config.yaml
time_shift_ms: 50
hop_length: 160
qk_norm: true
moe: "top_k"
expert_mlp_ratio: 0.5
adamw_weight_decay_other_params: 0.01
Rows from expert 12 of block 9, named by matrix and row number. Rows with one number belong to one neuron. Each number is 50 + 10 x the weight over the matrix's rms, rounded and kept within 0 to 99. All counts start at 0.
# up: expert up (model.blocks.9.mlp.up, 32x64x128), inputs 0-127
# down: expert down (model.blocks.9.mlp.down, 32x128x64, transposed), outputs 0-127
up.14:30 54 52 60 65 45 45 56 54 51 49 29 43 68 44 49 50 69 42 55 50 24 43 42 50 55 34 48 46 60 58 52 44 61 41 42 46 56 48 48 50 79 39 57 67 49 43 53 68 51 46 52 60 59 39 58 45 65 31 63 51 45 38 62 55 44 60 60 48 47 38 37 49 60 35 54 53 69 36 65 56 40 36 43 59 32 41 71 40 35 41 39 45 25 59 51 31 46 46 61 39 49 51 54 44 44 63 63 48 59 42 53 51 40 30 68 33 54 47 79 71 56 54 55 61 49 59 65
down.14:41 45 39 55 39 49 59 53 43 57 50 45 56 35 40 23 59 74 56 50 53 35 49 52 55 56 58 60 59 53 42 48 42 38 39 66 35 53 46 55 25 39 51 61 64 67 62 58 38 46 41 42 44 52 47 69 48 57 55 44 57 32 63 55 41 49 72 49 50 49 60 60 50 50 54 42 48 54 72 37 51 50 60 53 43 44 50 53 63 32 59 52 50 61 47 58 48 33 24 69 56 54 60 56 39 23 51 47 53 42 52 60 37 51 68 54 66 50 58 60 45 57 52 55 29 33 35 53
up.15:45 56 57 50 54 46 48 47 43 47 43 44 53 60 65 59 58 48 46 43 46 48 46 41 52 59 51 51 48 53 58 61 58 44 38 53 37 56 63 62 58 59 36 41 54 53 52 52 45 44 50 51 55 43 41 52 42 56 44 60 48 40 46 34 55 45 38 38 47 53 56 73 58 44 46 53 71 50 27 54 57 46 46 36 57 55 35 48 39 49 67 55 52 53 50 57 41 44 44 48 49 60 64 36 46 47 60 42 72 58 49 50 59 60 60 61 42 49 44 33 54 36 44 37 40 57 57 45
down.15:54 63 37 35 61 43 53 51 59 54 46 44 43 59 62 44 50 77 49 44 40 52 51 50 38 61 59 50 57 50 53 55 59 53 58 47 58 39 57 56 53 50 47 64 54 28 48 59 50 55 41 62 45 27 53 52 43 51 55 43 54 60 45 39 53 54 31 49 58 57 53 39 63 39 39 50 68 53 42 63 61 65 47 51 26 39 59 52 56 46 62 55 51 54 40 46 32 51 43 54 42 49 30 45 52 53 62 66 55 38 37 49 57 46 39 46 51 66 41 50 55 41 49 41 40 56 38 46
up.16:67 52 51 30 55 43 58 66 33 51 57 53 47 55 48 40 58 35 61 60 34 54 48 44 65 58 44 50 53 34 60 57 30 50 55 38 48 60 49 59 57 55 53 50 61 49 49 51 56 48 54 54 44 48 35 46 45 52 46 40 52 48 72 45 37 65 41 64 36 57 43 50 57 53 59 55 67 65 40 56 50 44 48 52 68 59 47 54 40 43 55 27 57 55 42 33 53 48 21 36 49 56 45 49 49 57 53 50 54 52 45 30 31 37 64 50 48 54 55 55 32 52 58 39 53 58 50 47
down.16:66 53 70 59 63 43 51 57 50 50 45 60 50 56 59 43 46 54 39 57 55 40 59 47 55 52 64 34 37 54 39 31 61 38 56 51 73 42 67 31 46 43 39 59 40 40 60 55 44 51 42 42 55 33 55 33 48 50 24 57 56 48 55 45 57 55 47 53 50 71 48 58 48 50 28 40 40 62 53 44 60 52 45 35 50 38 68 57 35 51 45 45 61 60 56 47 35 70 56 53 50 63 60 58 64 35 47 38 45 43 42 48 45 53 44 55 60 53 40 47 53 48 56 50 55 44 49 37
up.17:53 46 29 47 52 61 67 66 49 38 33 47 42 54 47 60 45 49 54 50 55 44 68 53 81 48 62 48 39 46 51 45 60 48 49 58 57 49 61 47 60 44 68 46 53 28 40 44 53 48 57 54 52 65 22 52 65 46 36 48 49 75 46 30 54 54 54 42 38 50 37 31 47 35 57 45 31 46 43 66 57 45 57 64 58 52 55 37 53 66 44 29 48 66 52 64 46 63 63 35 51 36 33 45 50 51 59 47 65 44 41 66 56 55 33 47 45 58 26 65 54 53 41 49 48 53 56 47
down.17:67 52 53 59 64 57 46 52 50 52 55 55 58 57 53 54 49 41 63 44 51 53 47 40 54 47 42 51 19 66 25 46 64 46 55 49 37 48 51 48 38 38 60 42 46 55 48 45 64 46 55 46 35 64 45 56 59 43 30 45 48 55 41 37 33 52 43 48 61 44 42 37 57 56 85 58 33 45 40 54 65 45 49 43 58 55 45 53 56 45 74 52 61 54 34 59 49 50 63 52 54 47 50 45 67 44 36 31 37 61 64 36 49 48 46 54 57 51 44 58 64 54 38 56 44 49 51 46
up.18:47 46 37 61 67 46 58 47 57 57 45 38 30 56 44 46 57 80 53 34 39 52 48 71 61 48 35 75 44 58 56 53 37 61 51 28 48 49 61 55 55 48 38 56 47 57 37 54 49 45 59 49 56 50 53 42 51 67 64 55 39 47 29 60 50 45 30 33 44 44 67 55 19 50 48 54 36 51 40 56 25 46 52 47 53 46 59 54 56 30 45 42 41 54 67 42 44 41 60 65 62 58 44 43 73 56 54 52 60 54 48 41 46 56 54 62 44 49 50 52 51 45 53 62 47 51 44 60
down.18:41 41 61 45 67 63 48 66 53 37 59 35 61 46 56 38 52 43 54 56 51 50 57 51 50 57 46 57 49 46 46 32 41 40 42 59 47 36 47 44 41 46 49 58 48 52 37 52 47 38 49 55 38 45 45 46 35 51 37 41 55 49 56 59 43 50 74 37 58 65 40 43 61 35 38 47 42 51 54 53 54 58 55 46 54 51 36 67 52 31 53 37 56 41 53 51 50 66 38 45 44 53 57 66 52 50 45 60 66 54 52 52 62 35 50 59 64 60 50 32 64 43 45 55 66 54 47 52
up.19:32 44 51 55 31 74 28 57 42 47 62 65 39 40 55 46 62 42 45 46 51 70 50 59 73 53 59 53 62 50 37 49 57 27 49 51 46 56 54 49 52 33 76 59 64 37 70 44 42 30 32 27 54 49 60 50 37 37 58 64 43 68 44 44 55 51 53 51 41 53 54 70 36 55 62 43 53 44 43 62 66 37 44 33 40 39 62 59 59 38 55 55 56 42 56 53 59 46 60 56 35 52 51 65 48 44 59 31 26 60 55 52 43 56 41 51 34 39 47 47 34 49 54 57 56 72 48 54
down.19:69 51 50 49 54 43 47 52 71 48 56 56 51 52 41 55 48 48 45 59 50 41 65 52 13 55 46 31 58 40 35 55 54 59 57 40 45 63 54 55 48 45 29 35 30 52 41 55 24 65 38 53 38 42 69 59 39 63 48 77 60 51 51 57 34 43 66 61 64 50 22 50 52 62 54 63 66 58 48 55 36 43 57 46 57 50 49 46 52 66 51 55 50 45 41 45 32 49 53 48 73 50 54 46 38 44 41 40 55 42 46 49 52 51 71 59 39 39 51 50 33 58 58 43 61 51 54 39
up.20:39 38 46 54 60 49 64 46 53 18 56 37 47 46 51 35 46 46 64 37 40 49 59 47 47 59 59 61 62 39 49 54 36 40 47 64 51 49 57 59 50 57 57 45 50 48 54 57 63 54 53 40 41 33 41 55 54 55 65 51 50 44 59 59 45 58 46 55 44 53 50 54 45 29 39 54 46 40 55 65 44 41 53 40 40 48 50 39 54 26 43 56 71 42 55 49 30 39 42 44 49 54 47 60 37 59 58 46 65 46 41 54 52 55 62 67 56 59 47 56 46 66 51 58 56 51 44 70
down.20:40 42 46 48 54 42 67 63 51 52 47 59 61 46 50 53 39 61 52 50 60 56 42 41 42 59 40 56 51 47 57 66 69 43 44 58 49 44 47 67 54 61 52 46 41 43 44 59 36 53 53 49 29 40 60 53 40 52 50 55 53 44 47 56 55 47 47 48 46 60 38 50 50 55 36 63 43 43 35 40 49 52 55 58 49 56 57 48 56 49 59 53 45 43 38 36 38 47 54 47 42 59 51 58 69 43 49 47 57 60 26 58 48 52 40 33 49 59 75 52 37 61 32 51 54 48 58 47
up.21:36 53 59 30 43 48 60 56 61 59 41 56 41 41 49 54 45 51 60 53 55 56 39 56 44 66 37 60 53 50 50 49 38 49 49 31 54 45 44 51 49 19 57 40 46 47 54 59 55 51 55 59 49 42 44 44 41 50 41 47 46 44 65 35 45 51 51 69 50 56 46 73 55 46 52 49 57 45 49 53 38 56 32 39 54 36 52 64 50 57 39 52 63 51 44 46 67 50 55 46 46 49 50 57 55 54 70 56 46 49 52 52 49 40 53 53 41 51 38 36 58 43 41 50 69 61 54 66
down.21:66 52 54 44 37 46 48 44 55 49 43 57 58 42 53 58 57 67 41 35 59 49 64 43 48 33 43 57 60 47 42 62 48 40 45 53 68 63 47 56 55 43 43 41 65 55 51 59 52 55 45 34 67 34 51 47 59 55 59 63 32 38 32 42 44 47 44 49 41 56 48 48 27 48 60 51 44 56 44 49 44 54 64 63 47 58 46 46 47 43 56 30 41 24 59 44 53 38 56 62 44 64 51 50 63 45 49 56 45 51 54 66 47 67 69 54 51 59 30 43 40 75 70 39 53 38 54 52
up.22:45 44 44 56 62 46 61 57 42 60 50 42 46 62 60 56 60 51 45 39 54 40 23 59 53 61 51 59 56 45 59 70 27 51 45 40 52 41 47 56 48 61 58 58 59 50 59 38 53 55 38 55 47 49 58 55 36 53 40 49 60 68 38 54 33 44 58 57 49 53 59 70 42 66 43 59 46 60 57 55 52 49 50 35 48 51 43 45 43 36 44 47 41 41 48 46 49 33 49 52 36 37 38 58 63 53 59 59 33 46 37 50 41 39 48 54 40 60 43 57 64 52 59 66 57 36 42 62
down.22:51 47 49 50 60 71 44 55 66 57 52 54 57 38 60 20 50 51 49 57 66 34 62 54 61 46 55 46 43 33 57 63 60 37 37 51 43 39 52 53 24 33 39 52 62 43 49 63 52 73 45 53 42 75 37 56 50 59 39 45 49 53 44 42 48 58 36 54 63 60 56 39 61 50 52 61 46 47 37 35 42 66 50 45 43 37 51 40 43 22 46 49 50 52 45 51 50 64 50 52 38 46 60 53 44 59 56 40 66 57 49 60 24 50 62 41 49 43 57 57 60 46 52 62 53 53 41 41
up.23:38 34 50 60 49 44 43 60 40 44 53 60 68 52 52 41 67 66 62 47 43 65 54 32 62 68 35 50 38 19 46 51 62 49 58 66 62 36 51 48 40 62 41 58 57 46 29 44 44 38 67 57 37 58 35 46 30 45 57 61 46 45 64 50 50 70 43 40 60 50 48 63 52 40 61 41 44 46 59 64 39 53 22 68 56 52 57 46 46 46 56 62 39 51 34 60 45 45 36 63 54 62 44 44 36 55 40 62 43 57 55 62 56 60 52 50 43 35 30 45 57 35 52 49 64 54 49 53
down.23:25 34 54 58 52 45 27 40 33 54 71 61 60 47 46 50 34 53 54 43 46 38 46 41 66 56 55 58 37 58 73 59 70 60 55 40 41 47 68 41 41 57 48 48 55 37 65 53 48 43 40 44 33 48 57 44 52 33 38 57 60 40 49 68 57 33 33 57 53 71 67 64 57 56 52 44 53 49 58 41 65 52 47 54 44 42 58 68 55 71 44 36 35 51 47 39 42 39 50 52 40 59 41 49 50 44 65 46 52 61 35 50 34 33 56 53 71 41 36 61 65 50 41 49 49 50 50 62
up.24:52 46 62 37 58 57 46 54 41 66 54 48 58 52 25 50 50 38 38 47 52 39 53 40 58 50 47 61 50 59 60 68 45 52 50 53 40 49 46 69 53 45 44 48 60 48 59 55 36 63 39 59 41 59 46 65 54 25 73 59 58 40 46 44 56 67 46 53 58 56 51 43 53 58 47 56 28 54 60 60 72 56 51 50 49 68 48 35 29 47 40 54 69 39 62 59 27 41 54 33 33 52 32 54 43 56 58 61 67 35 46 39 40 41 50 29 42 41 47 58 47 56 50 50 53 56 47 52
down.24:52 65 50 40 58 58 57 53 44 47 52 67 61 57 29 49 48 46 50 67 50 69 45 46 56 47 37 42 38 54 52 64 47 44 69 45 45 38 56 48 48 51 45 55 32 67 38 66 32 45 55 71 43 46 42 40 52 39 54 36 47 62 53 40 58 53 60 53 61 53 59 47 62 31 60 50 42 45 49 55 50 58 56 43 51 48 36 38 62 42 33 35 37 64 74 47 61 53 57 45 44 48 51 47 50 31 58 41 41 48 62 46 54 60 54 48 58 56 50 48 48 55 59 41 48 43 54 47
up.25:40 57 49 43 53 34 52 68 53 34 54 44 42 51 45 58 44 51 43 44 58 59 47 50 70 65 62 62 29 52 63 44 62 66 41 45 54 53 47 58 56 47 43 46 55 65 33 50 35 44 54 55 44 58 61 52 59 48 62 52 46 39 47 46 60 72 57 39 52 41 35 61 46 61 37 56 44 50 58 57 47 31 57 61 49 51 52 46 50 52 53 48 51 49 32 47 51 53 50 36 61 44 38 42 48 49 56 50 40 52 45 53 49 47 53 46 68 47 53 45 34 50 43 54 49 52 43 54
down.25:63 29 39 47 48 31 65 52 41 40 52 66 36 56 61 50 36 39 50 56 54 43 64 46 66 40 58 51 33 53 64 40 42 54 54 48 51 67 42 34 71 47 52 49 39 45 41 57 34 36 43 62 54 36 61 62 38 47 41 51 54 65 53 45 52 63 48 50 38 58 54 55 43 48 64 47 42 48 51 40 54 59 58 47 46 21 42 58 66 47 34 53 55 50 51 60 57 39 31 49 63 55 47 53 66 54 54 43 61 54 54 48 43 46 54 51 64 56 42 54 59 45 62 47 48 47 56 54
up.26:68 43 57 41 71 52 46 38 41 62 53 36 47 45 59 63 54 53 49 51 64 48 57 45 55 48 48 50 59 65 28 44 58 40 41 59 46 63 57 42 42 49 43 63 53 53 32 40 32 37 44 50 55 42 54 41 39 44 46 55 60 55 33 59 68 37 63 48 53 46 46 49 56 43 44 60 51 47 61 69 59 40 56 48 50 62 40 35 54 47 45 51 49 57 34 53 50 68 49 51 43 57 55 46 45 34 62 52 49 38 52 43 57 46 43 49 63 48 46 46 39 47 59 56 47 53 54 56
down.26:58 56 48 73 51 67 57 31 68 52 33 54 40 55 53 49 37 60 54 59 51 55 68 55 40 62 43 49 54 62 45 43 37 35 60 47 40 42 48 37 56 44 34 28 47 53 37 48 62 43 65 52 47 53 38 60 37 38 49 50 47 45 60 46 47 48 69 37 67 54 54 54 60 57 51 42 50 51 44 37 52 59 44 50 56 51 32 58 49 36 63 52 55 61 44 51 45 41 52 52 37 43 67 64 64 40 32 42 51 41 46 65 59 46 51 50 61 56 68 42 50 42 23 53 56 56 52 42
up.27:52 52 66 55 42 58 44 37 38 56 78 60 49 66 67 48 41 46 42 58 43 39 46 43 59 66 60 59 44 55 37 51 53 56 59 37 52 51 47 73 61 36 51 48 44 67 42 70 39 56 49 29 40 49 51 56 44 46 41 42 43 58 43 61 61 67 57 53 56 51 48 44 58 55 46 46 61 46 37 59 49 52 47 43 60 43 43 49 50 45 43 56 50 54 59 68 41 36 35 50 37 53 41 61 46 57 69 40 55 35 32 43 50 47 49 34 44 48 40 41 54 64 45 44 61 54 40 51
down.27:35 63 42 53 47 30 58 42 46 36 61 26 54 39 46 28 48 51 65 65 36 50 40 55 60 40 34 53 52 62 41 51 52 29 51 64 50 52 59 49 53 56 51 53 43 57 52 62 53 43 50 53 35 56 41 65 56 51 29 52 49 40 58 58 32 60 31 52 61 45 61 59 44 56 53 45 59 58 37 61 49 51 63 64 50 47 42 44 51 45 52 42 45 44 52 50 51 52 42 48 51 60 59 61 71 42 25 48 56 50 74 37 42 45 53 41 51 59 48 64 44 35 63 57 47 57 37 65
up.28:41 47 50 39 36 62 44 36 44 62 52 64 53 23 54 59 39 37 54 54 51 57 52 43 67 52 52 54 60 44 34 60 37 69 36 41 54 50 41 50 52 54 47 48 61 52 56 54 39 58 36 73 39 55 44 55 53 58 53 53 27 43 55 31 47 48 59 42 63 47 52 52 48 47 28 49 59 64 51 65 60 51 56 43 57 57 41 49 49 85 56 35 36 45 52 60 68 56 65 46 35 42 58 49 45 54 52 44 44 35 54 55 48 31 58 50 56 54 59 64 58 43 40 65 51 40 57 38
down.28:66 62 45 33 54 62 47 34 49 66 52 36 47 52 48 38 73 52 54 50 40 45 40 75 51 59 35 33 70 61 39 44 38 47 36 48 36 66 46 44 42 76 42 49 68 58 49 48 56 50 42 51 55 49 44 49 66 49 46 44 45 42 67 42 51 30 48 49 52 46 47 49 41 35 55 60 55 58 52 45 42 55 49 52 44 37 46 55 57 45 57 75 59 48 43 55 72 49 49 57 46 53 56 32 48 45 47 50 49 49 61 65 38 43 39 42 51 39 68 54 49 45 60 46 54 68 51 37
up.29:48 36 54 63 31 48 47 38 45 38 32 77 53 34 35 62 54 56 38 62 52 70 48 75 48 68 64 44 65 62 42 67 74 63 46 70 49 31 71 43 39 73 64 43 31 53 40 46 49 48 47 35 46 53 53 42 49 51 50 40 49 25 54 64 68 50 52 57 55 44 61 52 48 50 43 55 54 51 39 51 36 31 66 82 45 51 69 45 33 55 37 64 59 70 40 41 52 59 47 45 72 58 35 55 24 44 36 48 43 40 36 40 62 39 63 42 34 42 40 31 51 41 54 48 53 63 39 63
down.29:45 31 46 62 55 26 41 66 43 65 53 44 42 37 49 59 47 55 45 38 29 34 48 63 45 51 63 73 42 60 46 67 52 52 45 69 54 60 65 41 34 54 49 55 63 47 52 42 27 45 43 51 35 57 34 53 71 52 41 35 48 63 58 48 43 46 50 26 62 57 45 56 44 49 44 57 47 48 58 50 61 47 51 60 27 34 55 77 48 55 41 68 39 49 38 47 40 64 40 44 57 84 49 37 36 42 53 42 51 43 33 53 56 60 46 60 63 39 53 47 50 42 50 74 46 58 62 72
up.30:49 38 54 57 51 48 43 42 52 60 51 49 51 73 61 54 55 58 47 33 54 47 47 41 49 60 54 49 49 46 48 53 44 48 42 55 47 65 50 56 61 43 51 51 49 61 48 55 65 48 43 47 43 27 46 54 41 53 50 57 71 35 25 43 46 50 56 43 44 44 28 62 31 56 62 61 68 57 53 52 34 26 57 40 47 62 48 56 46 51 60 47 48 40 65 53 57 48 45 57 43 43 49 55 76 50 64 67 46 64 32 51 43 49 40 33 56 47 52 62 46 40 57 47 54 35 49 49
down.30:48 38 39 52 78 57 51 43 64 45 53 50 56 42 53 33 53 45 52 50 46 29 34 55 48 58 57 60 44 51 45 33 55 50 50 49 50 53 54 51 58 47 37 44 39 66 38 36 50 54 33 65 53 69 65 58 38 61 62 39 41 59 28 62 42 67 48 40 34 56 52 64 74 39 42 40 47 45 53 50 58 44 58 50 44 55 40 43 56 28 50 52 45 53 57 48 58 61 32 52 47 40 72 55 33 51 47 43 56 50 51 46 44 71 51 57 47 61 49 69 45 60 56 48 39 46 74 50
up.31:56 51 63 50 42 39 50 49 44 37 60 62 44 61 34 54 47 62 45 50 45 47 44 50 53 63 52 47 53 54 51 57 46 54 55 38 42 59 53 47 59 30 48 51 58 50 47 34 46 49 49 43 52 55 49 57 54 44 51 63 56 35 44 67 29 56 48 46 54 67 48 49 20 58 54 55 56 57 60 40 69 44 47 52 46 63 48 49 40 53 50 39 67 57 45 56 46 54 45 58 55 34 50 57 56 52 46 51 20 51 43 47 59 39 55 51 41 49 44 56 55 54 58 47 51 56 50 51
down.31:37 47 61 55 69 58 44 31 55 41 44 41 66 51 45 40 59 31 61 50 48 52 59 28 53 49 68 44 53 52 57 40 52 42 62 59 57 39 47 42 45 42 52 43 39 72 50 44 55 48 58 62 58 50 53 50 58 46 55 57 32 27 58 54 44 53 43 58 48 66 56 47 52 43 35 53 36 60 62 43 55 50 46 41 71 67 45 46 59 63 43 42 56 35 48 40 39 60 54 46 57 43 50 52 53 43 40 38 54 55 54 42 36 48 51 66 57 45 46 50 48 49 40 44 62 50 70 64
up.32:61 59 54 30 43 45 61 51 48 49 38 50 63 43 47 50 55 52 41 69 57 41 53 42 51 54 54 70 53 54 58 33 54 53 63 38 40 40 44 57 36 44 52 41 41 70 30 57 48 53 60 63 56 69 50 48 53 70 41 55 44 50 36 61 46 42 38 52 50 41 50 39 38 50 52 61 54 52 18 51 33 49 54 60 33 61 66 53 63 38 43 48 45 59 40 36 56 62 60 76 38 58 37 30 53 50 48 65 54 42 50 48 41 49 58 41 31 70 55 35 44 58 40 46 63 65 54 59
down.32:32 48 42 53 47 32 41 53 47 53 57 46 41 63 54 53 15 39 38 54 66 59 51 48 40 50 44 56 78 43 55 58 54 34 41 48 50 29 37 49 63 54 65 34 54 35 66 59 77 47 56 65 39 42 48 54 50 53 47 60 42 58 62 62 44 33 32 33 56 23 45 59 59 37 44 42 42 52 72 65 36 41 53 39 71 46 60 69 54 52 43 58 52 45 53 69 48 55 60 44 38 38 47 48 51 47 52 36 42 38 34 38 52 54 49 60 59 62 52 58 70 63 59 57 55 56 45 62
up.33:44 54 58 65 75 39 64 41 38 45 37 61 30 64 50 68 32 52 43 55 58 59 52 53 50 57 36 46 56 56 66 51 65 50 45 38 42 49 47 52 55 53 56 27 55 51 61 41 57 45 58 50 59 61 28 45 50 47 51 44 42 49 66 69 40 62 74 29 36 41 58 49 59 41 57 53 40 39 39 51 52 45 52 57 51 49 40 56 57 54 42 43 53 61 69 42 65 39 40 45 47 52 48 33 54 44 40 50 55 46 60 42 72 34 44 56 52 26 46 48 45 51 36 59 46 55 68 32
down.33:44 49 53 56 54 49 34 58 32 44 45 45 67 43 46 67 59 66 39 63 71 49 54 58 66 56 50 44 60 50 41 50 40 37 40 62 56 59 63 62 35 35 72 55 49 44 40 63 32 45 35 40 46 39 54 69 47 58 58 54 57 49 41 40 57 57 51 43 56 59 60 69 62 41 52 68 44 45 43 52 52 46 56 38 56 40 33 47 43 45 51 47 46 59 42 22 36 63 39 51 50 39 48 49 51 55 56 38 40 61 51 47 54 46 60 48 36 56 54 56 40 49 58 56 49 47 54 51
up.34:38 41 49 69 66 44 46 45 49 41 63 43 50 52 58 54 52 53 52 54 43 48 50 44 65 49 46 61 44 68 44 45 43 59 72 54 41 68 64 57 35 43 46 64 30 48 46 52 38 61 42 58 46 52 44 51 54 41 38 41 43 60 43 49 42 50 58 57 74 56 60 46 46 44 45 55 57 52 63 58 49 38 62 62 49 39 70 31 30 59 52 33 33 23 39 42 39 40 27 59 35 39 39 57 75 50 64 38 61 52 42 38 48 58 71 37 76 56 53 38 62 69 67 57 51 34 38 44
down.34:43 66 40 62 43 37 27 63 55 49 62 55 46 51 59 47 36 30 37 76 48 40 49 54 44 52 47 49 60 40 39 38 56 43 55 62 48 51 63 57 38 54 46 42 48 32 44 43 54 31 49 60 26 48 58 44 51 45 60 59 53 37 60 43 47 35 64 63 63 60 44 73 33 61 67 47 66 34 59 66 40 39 36 29 46 69 49 50 55 44 51 56 69 52 47 63 61 53 52 43 59 51 57 52 58 38 58 45 41 41 59 58 50 50 48 36 57 50 61 38 42 70 36 69 52 58 57 49
up.35:51 23 51 60 48 63 59 60 54 58 57 55 72 31 59 36 40 48 44 33 43 48 48 62 52 56 55 32 49 81 25 62 44 42 60 62 29 34 76 20 69 39 51 56 32 47 38 34 45 41 65 48 67 57 39 63 54 65 53 56 58 44 46 50 55 76 51 57 35 61 42 61 74 33 45 55 58 37 44 43 53 60 58 45 38 65 53 17 48 40 27 67 40 38 54 45 51 35 45 28 38 57 38 49 69 47 68 79 57 37 42 66 55 63 59 55 49 55 51 32 52 63 59 50 43 47 35 53
down.35:38 71 34 36 65 46 64 51 49 57 29 45 60 56 48 45 54 44 58 54 47 44 64 73 69 32 48 59 69 57 38 56 44 41 56 51 40 41 48 49 47 64 41 56 49 49 42 63 54 56 63 69 22 44 50 33 62 31 78 55 65 57 51 53 35 17 64 46 39 53 50 39 35 45 54 52 45 60 54 51 55 54 48 57 52 52 24 45 33 37 53 41 50 49 65 51 32 31 51 60 65 48 38 58 68 29 37 40 42 38 56 23 57 53 56 59 62 52 57 54 52 53 56 61 68 27 54 66
up.36:43 49 48 47 47 46 66 61 42 54 43 47 61 40 54 42 39 57 47 60 43 45 52 52 63 41 57 67 39 47 57 57 46 57 43 56 46 50 53 61 45 45 56 44 58 51 50 51 61 50 54 45 50 47 43 49 54 58 68 55 56 58 45 56 71 42 61 37 59 58 57 41 41 50 55 59 38 46 45 57 26 50 53 56 50 54 51 32 60 50 64 37 64 56 41 57 53 51 63 31 53 34 30 52 57 53 35 58 53 43 57 63 64 46 53 42 50 46 49 31 45 46 38 43 50 46 34 58
down.36:48 49 60 48 38 39 56 47 65 23 54 49 37 56 79 60 48 43 36 47 33 55 55 59 53 50 39 48 43 44 57 57 47 45 58 53 49 63 53 38 59 42 50 40 34 37 70 50 58 50 28 53 50 36 51 50 37 51 48 57 53 48 40 72 40 31 40 41 49 35 62 54 40 45 49 37 58 43 40 40 45 51 47 60 57 48 60 66 52 46 54 46 49 72 40 44 43 59 47 67 62 69 27 53 69 65 41 49 52 44 57 38 53 62 64 39 58 49 58 71 48 43 41 42 44 73 58 50
up.37:44 52 50 42 62 34 41 53 37 48 47 49 54 52 54 43 48 70 56 47 57 59 60 66 37 61 58 51 45 41 54 53 43 44 45 47 50 47 62 61 54 49 44 60 60 42 35 57 51 53 49 51 51 51 48 51 44 56 56 60 47 47 49 52 48 41 50 51 57 37 38 45 59 43 63 49 61 48 27 59 60 44 48 40 54 41 47 47 44 51 52 44 51 31 44 47 55 62 54 43 46 41 61 37 55 53 53 49 48 57 42 62 51 61 50 52 45 47 46 45 38 63 45 46 53 45 43 51
down.37:64 41 54 44 48 51 53 36 40 42 52 44 68 64 56 58 36 43 53 52 54 55 76 53 54 50 52 54 58 62 31 51 57 40 43 42 44 46 48 43 60 54 55 54 43 55 44 56 41 61 56 55 58 48 61 63 54 51 43 53 33 51 48 62 39 58 44 47 43 53 66 27 58 37 48 58 30 47 52 39 41 53 45 64 59 51 54 51 44 58 57 50 36 44 50 44 43 54 44 54 54 46 44 55 59 50 46 34 31 52 39 67 51 52 45 48 39 45 56 47 51 46 57 51 49 59 51 53
up.38:37 63 61 58 56 55 45 57 48 50 74 36 55 53 45 49 38 35 32 39 72 68 53 51 51 67 52 49 33 42 42 77 63 62 55 42 59 47 56 64 43 66 46 57 43 44 46 63 46 44 56 25 51 44 54 47 32 40 57 48 24 42 38 41 66 56 47 41 49 61 42 64 59 68 51 56 48 56 57 51 52 43 52 55 49 51 60 57 54 63 44 47 42 40 40 49 53 56 41 54 30 44 52 62 43 57 48 57 56 25 46 63 42 46 58 59 19 43 42 45 64 42 57 51 55 50 45 48
down.38:55 54 51 45 38 71 45 74 44 68 35 29 35 59 52 52 63 31 65 38 52 38 57 50 54 55 55 50 63 60 58 48 28 57 47 63 33 44 43 38 54 64 63 36 55 26 20 52 41 58 42 57 48 26 47 64 44 48 34 44 39 53 33 71 43 47 49 61 38 77 54 56 62 43 61 47 45 47 41 44 51 55 52 29 58 40 70 34 49 55 57 51 66 56 54 44 52 52 63 56 55 49 51 50 46 41 62 52 56 57 42 48 65 42 67 62 51 38 37 51 48 41 47 52 50 51 50 57
up.39:35 59 45 61 53 48 40 47 59 40 48 48 60 54 53 67 58 41 63 49 52 56 55 37 53 58 49 42 62 54 57 35 44 67 44 49 48 50 45 42 52 37 51 49 60 38 54 58 47 28 47 46 66 34 56 46 48 66 47 44 40 48 39 47 53 41 54 42 68 54 53 56 50 52 42 65 66 55 45 74 49 62 48 58 47 41 54 58 59 69 58 56 48 43 41 51 26 34 43 64 43 48 54 48 68 41 30 61 52 39 57 44 57 43 53 39 42 67 53 48 33 46 49 34 57 42 52 53
down.39:28 67 48 56 50 66 41 46 59 41 41 53 46 27 63 52 57 46 39 50 63 44 54 55 77 71 55 58 55 53 46 42 62 50 44 54 29 49 46 35 42 57 41 45 58 38 38 38 54 41 55 60 52 49 59 45 42 61 45 48 55 45 46 58 35 40 52 60 53 47 57 48 72 45 54 43 32 46 41 35 69 54 53 39 55 55 60 29 50 46 44 56 42 54 53 48 43 51 62 56 43 54 28 57 53 32 53 61 39 61 57 80 40 57 57 44 55 49 43 63 59 51 49 55 63 60 39 32
up.40:39 37 48 54 51 24 25 48 39 64 56 72 65 60 50 41 59 51 49 46 57 49 45 71 51 50 60 52 48 53 79 65 52 55 58 54 57 59 52 60 40 61 58 55 47 31 49 69 70 71 44 34 64 55 47 56 56 30 45 32 41 61 61 50 63 47 40 37 37 44 36 46 67 47 39 27 43 38 60 38 53 61 29 61 54 36 65 67 42 44 47 59 51 47 59 53 45 61 17 51 41 31 47 40 48 49 48 47 61 45 36 58 39 46 47 59 41 40 57 41 56 51 39 61 54 56 63 49
down.40:45 46 58 51 50 51 56 67 47 36 51 44 44 47 45 54 57 51 42 48 53 33 58 71 63 66 48 73 31 36 43 55 54 41 41 50 56 29 55 55 66 31 47 53 53 49 47 59 41 45 46 53 59 64 30 69 42 49 34 59 72 68 29 48 22 51 52 49 44 42 47 48 58 49 36 45 64 52 52 34 50 48 54 43 47 49 52 64 40 47 56 30 50 64 47 48 89 45 44 55 55 44 45 75 54 57 51 46 50 54 39 42 48 43 39 46 47 48 50 46 49 56 57 73 45 76 38 59